Rows from block 10 of a small multi-label image tagger, named by matrix and row number. Rows with one number belong to one channel. Each number is 50 + 12 x the weight over its row's rms, rounded and kept within 0 to 99. All counts start at 0.
After each channel's rows are labels from the 100 images, of 14848, where the channel reaches its highest value: "colour at peak" is the nearest of a few named colours to the mean colour under the peak; "strongest on" is what is common among them. Only what is clearly more common there than usual is listed. The data: procedural textures in two colours, tilted and lit.
# convs0: first 3x3 conv (model.blocks.10.convs.0.weight, 96x96x3x3, each kernel summed), inputs 0-95
# convs1: second 3x3 conv (model.blocks.10.convs.1.weight, 96x96x3x3, transposed, each kernel summed), outputs 0-95

convs0.55:40 35 36 79 48 57 41 58 72 47 43 56 43 45 51 38 44 69 63 39 49 63 48 47 59 56 61 48 55 58 17 53 52 66 70 84 52 42 46 51 55 53 60 44 45 36 54 23 41 46 48 33 58 51 45 44 56 44 57 59 46 43 39 61 44 51 52 71 37 34 39 51 60 59 49 46 35 67 51 50 54 29 31 63 31 61 57 50 68 45 43 30 58 57 47 82
convs1.55:48 37 49 21 53 70 65 44 40 31 60 52 56 60 33 51 25 40 53 52 40 37 58 53 39 55 45 46 45 49 80 25 51 53 41 46 38 71 63 57 53 42 28 34 47 70 60 45 52 59 47 28 71 57 52 44 50 27 29 54 78 31 47 41 68 55 54 48 47 36 46 54 57 52 50 72 60 55 56 53 47 63 45 56 51 50 26 56 47 54 45 48 60 32 59 47
colour at peak: green
strongest on: yellow; green; pattern colour: yellow; checkered

convs0.1:34 62 65 48 46 59 72 41 45 57 54 99 46 37 43 39 50 51 52 64 48 40 44 46 38 63 67 56 52 54 62 39 61 45 51 48 44 29 45 59 46 54 48 62 54 65 50 54 47 63 42 30 44 57 41 34 52 57 68 48 49 36 26 60 59 36 48 75 24 30 40 46 45 48 47 59 49 47 59 61 37 38 50 51 44 68 42 37 57 38 34 52 41 51 49 55
convs1.1:39 49 47 62 24 51 63 56 44 40 55 99 51 49 56 42 46 44 51 51 52 48 43 68 48 39 36 58 32 36 58 61 46 48 42 50 29 59 59 33 37 57 44 51 38 49 44 42 32 50 50 61 48 52 56 49 54 43 47 34 35 38 37 48 61 46 42 54 53 50 64 50 42 50 39 49 50 47 29 44 67 42 47 55 52 45 40 52 50 39 59 49 56 34 41 47
colour at peak: brown
strongest on: crumpled

convs0.3:37 47 67 51 52 76 37 21 31 37 54 42 54 40 51 54 43 58 49 68 42 64 48 43 37 56 81 59 59 47 71 62 73 63 53 51 57 23 39 61 47 48 45 60 51 43 42 43 49 29 58 41 37 51 41 47 51 41 62 47 55 55 49 45 45 69 53 63 40 41 45 43 63 59 69 37 44 68 43 58 45 22 52 75 29 43 52 50 53 29 34 45 65 47 56 52
convs1.3:38 41 53 39 58 66 49 46 58 73 47 54 64 23 63 52 49 51 53 81 70 63 83 60 49 38 53 36 61 51 35 52 63 16 61 51 64 70 53 49 42 46 52 41 39 62 40 36 64 66 51 56 58 50 50 44 52 57 32 47 60 54 59 63 44 38 55 46 48 40 47 37 50 68 47 87 42 55 52 37 55 52 49 75 52 36 60 47 58 34 47 58 49 47 42 48
colour at peak: blue
strongest on: blue; purple; ground colour: blue

convs0.61:62 68 71 64 52 50 52 51 57 36 54 54 47 76 66 55 57 31 54 53 60 25 30 57 40 62 29 42 41 35 26 37 62 44 31 49 61 44 70 47 67 38 62 56 53 63 58 57 58 48 70 25 47 48 45 52 42 43 51 57 64 33 49 35 60 57 42 65 41 57 38 58 38 47 31 47 56 63 47 56 31 38 52 44 66 39 30 47 57 62 65 39 26 49 37 47
convs1.61:56 43 57 58 57 52 45 43 46 30 47 40 45 61 48 36 19 71 24 37 61 63 53 31 49 44 44 60 57 34 49 63 55 61 54 57 57 61 40 47 50 51 70 71 57 43 38 40 35 58 29 66 57 35 17 32 49 59 51 50 33 52 64 58 33 54 71 49 62 43 46 54 31 69 45 65 41 50 49 40 44 39 52 45 59 47 42 60 35 59 54 57 26 35 68 55
colour at peak: brown
strongest on: brown

convs0.81:44 34 48 26 52 58 31 50 99 58 41 42 43 46 50 54 47 57 43 54 55 53 49 53 56 55 41 45 32 38 45 50 53 45 55 41 37 47 51 39 76 52 49 41 46 45 64 44 52 22 41 53 47 47 47 57 49 71 48 48 55 45 57 51 44 49 53 67 45 61 47 45 51 51 39 46 49 39 47 51 54 37 48 33 51 47 42 50 48 44 53 64 47 15 48 51
convs1.81:60 59 54 71 58 51 53 56 00 56 71 64 40 50 46 57 61 62 62 51 54 57 43 49 61 52 39 45 58 47 51 50 58 36 50 49 60 38 61 48 58 54 46 49 50 48 31 57 40 53 54 52 45 46 35 52 52 58 44 51 36 51 36 46 46 54 50 56 55 59 54 40 54 61 36 53 50 55 44 47 45 49 54 59 49 55 51 45 49 58 51 42 36 56 57 50
colour at peak: green
strongest on: green; pattern colour: green; ground colour: green

convs0.44:34 53 45 44 49 50 57 51 38 42 51 55 44 44 40 53 45 50 45 54 48 46 43 60 69 68 33 72 53 33 52 49 52 46 48 53 48 36 34 37 51 47 49 47 74 40 50 44 66 58 59 41 45 32 47 56 47 53 56 64 55 36 63 59 64 55 50 42 23 45 48 65 64 49 42 33 55 40 60 99 56 39 60 46 55 49 58 46 52 38 44 47 47 51 47 52
convs1.44:36 18 47 40 49 43 46 35 55 24 42 99 66 49 39 51 40 55 82 57 52 57 47 56 50 53 42 46 42 45 51 43 56 55 53 58 57 49 44 42 43 44 53 45 48 41 34 47 60 50 60 56 69 54 49 49 60 67 42 44 53 49 55 49 46 56 59 39 53 66 36 46 41 44 55 39 31 57 69 82 40 51 40 42 49 52 48 43 49 49 52 31 53 37 58 36
colour at peak: brown
strongest on: crumpled

convs0.82:50 49 64 04 39 49 65 31 20 38 66 47 49 46 83 53 51 31 37 53 57 41 65 62 52 45 60 55 48 15 39 42 40 47 51 44 75 51 55 47 70 59 57 56 53 55 53 65 55 46 61 31 47 42 39 35 47 38 36 47 53 50 48 51 51 53 46 53 53 35 56 62 59 37 52 59 50 58 67 41 50 47 28 42 48 37 53 54 64 58 53 34 53 33 50 59
convs1.82:60 49 37 55 18 69 40 40 63 58 30 29 40 50 74 66 22 44 52 54 56 57 35 69 59 43 53 52 27 45 63 69 66 61 36 38 48 40 33 39 35 53 52 59 48 57 33 50 61 47 59 43 62 54 43 30 32 54 48 58 58 49 38 56 38 59 57 62 41 40 33 66 49 32 37 53 46 40 71 56 44 49 65 26 43 61 45 47 48 45 45 57 58 64 43 58
colour at peak: grey
strongest on: grey; pattern colour: grey; ground colour: grey

convs0.78:45 38 51 99 46 33 31 56 29 57 45 50 40 52 48 57 39 51 47 57 43 54 37 54 61 44 62 43 53 42 53 47 49 50 54 41 32 52 49 38 72 47 43 62 46 45 58 14 62 35 46 46 56 53 49 53 45 58 53 53 15 48 46 47 48 45 50 57 50 44 56 49 53 49 34 55 57 43 40 49 43 35 17 95 59 51 46 49 42 46 56 52 53 44 52 52
convs1.78:64 60 55 00 59 72 59 65 62 54 65 49 47 48 56 52 69 49 59 45 44 59 48 46 59 45 47 42 58 48 49 52 64 48 52 44 54 48 52 49 64 57 47 65 53 53 45 28 44 59 46 54 38 45 35 56 56 61 49 48 45 47 44 51 46 55 49 57 50 60 51 49 54 63 33 38 47 53 49 49 48 51 76 44 58 49 51 44 61 56 50 42 37 49 57 57
colour at peak: yellow
strongest on: yellow; pattern colour: yellow; ground colour: yellow

convs0.84:32 49 49 31 35 66 51 49 31 43 52 39 46 51 42 30 41 32 59 41 85 49 35 54 57 46 79 71 51 61 49 35 39 41 60 52 20 49 34 50 30 52 49 25 52 66 75 65 62 41 57 60 47 40 48 59 43 45 53 46 75 55 46 43 50 53 64 49 51 42 40 51 55 54 33 52 32 49 61 52 41 37 42 28 57 43 50 40 38 48 49 40 60 57 48 67
convs1.84:42 57 57 45 38 51 55 49 65 54 52 50 57 47 50 51 45 48 40 47 70 57 47 48 47 58 40 44 63 61 49 60 31 43 58 41 36 46 56 48 62 46 53 86 54 00 59 45 30 35 60 55 41 50 51 48 50 47 52 59 24 48 46 50 44 58 39 47 62 57 39 57 51 68 52 52 58 46 26 50 41 42 51 65 65 46 55 53 52 44 44 50 45 49 56 52
colour at peak: brown
strongest on: brown; pattern colour: brown; orange; ground colour: brown

convs0.47:53 51 59 43 26 37 83 40 85 36 55 48 45 46 46 49 70 46 63 58 40 58 48 31 42 58 52 31 57 47 44 43 38 53 56 49 47 43 50 45 34 40 54 47 56 32 64 91 50 38 56 44 37 42 48 45 41 42 50 49 37 52 53 48 50 48 64 69 57 39 49 52 72 67 29 62 41 38 33 51 32 59 48 49 62 53 64 49 70 48 46 46 74 72 49 51
convs1.47:46 25 57 80 61 44 55 45 22 47 58 42 32 54 47 54 44 40 50 55 52 33 48 38 32 66 46 40 56 51 74 36 40 33 60 41 31 59 54 55 68 59 63 58 50 69 21 63 46 59 47 45 67 49 42 46 55 43 47 52 85 42 38 53 62 39 51 45 60 46 56 41 51 66 36 36 62 49 42 44 47 64 83 62 55 59 55 51 47 45 43 56 53 39 43 36
colour at peak: orange
strongest on: red; orange; ground colour: red; pattern colour: red

convs0.57:46 44 53 55 46 76 37 38 38 45 44 48 54 54 40 63 44 47 37 56 37 59 53 55 48 59 44 44 34 27 99 60 49 03 51 54 66 39 62 44 47 50 55 36 52 50 61 52 44 58 51 48 41 53 52 38 58 49 47 49 47 43 46 51 38 52 38 57 42 50 56 56 41 44 59 58 48 45 38 47 51 52 44 46 51 41 47 48 49 44 43 47 44 39 55 45
convs1.57:50 46 51 52 51 45 43 38 61 46 47 49 44 47 48 45 55 54 54 60 54 46 57 43 43 57 70 79 38 66 00 56 39 92 43 56 46 50 51 50 58 50 47 49 48 41 47 56 48 45 47 57 55 46 53 53 45 45 43 53 50 47 59 44 58 48 52 49 48 52 51 51 49 56 54 51 47 48 53 42 53 51 55 52 43 43 50 49 52 50 52 55 40 49 53 49
colour at peak: blue
strongest on: blue; ground colour: blue; pattern colour: blue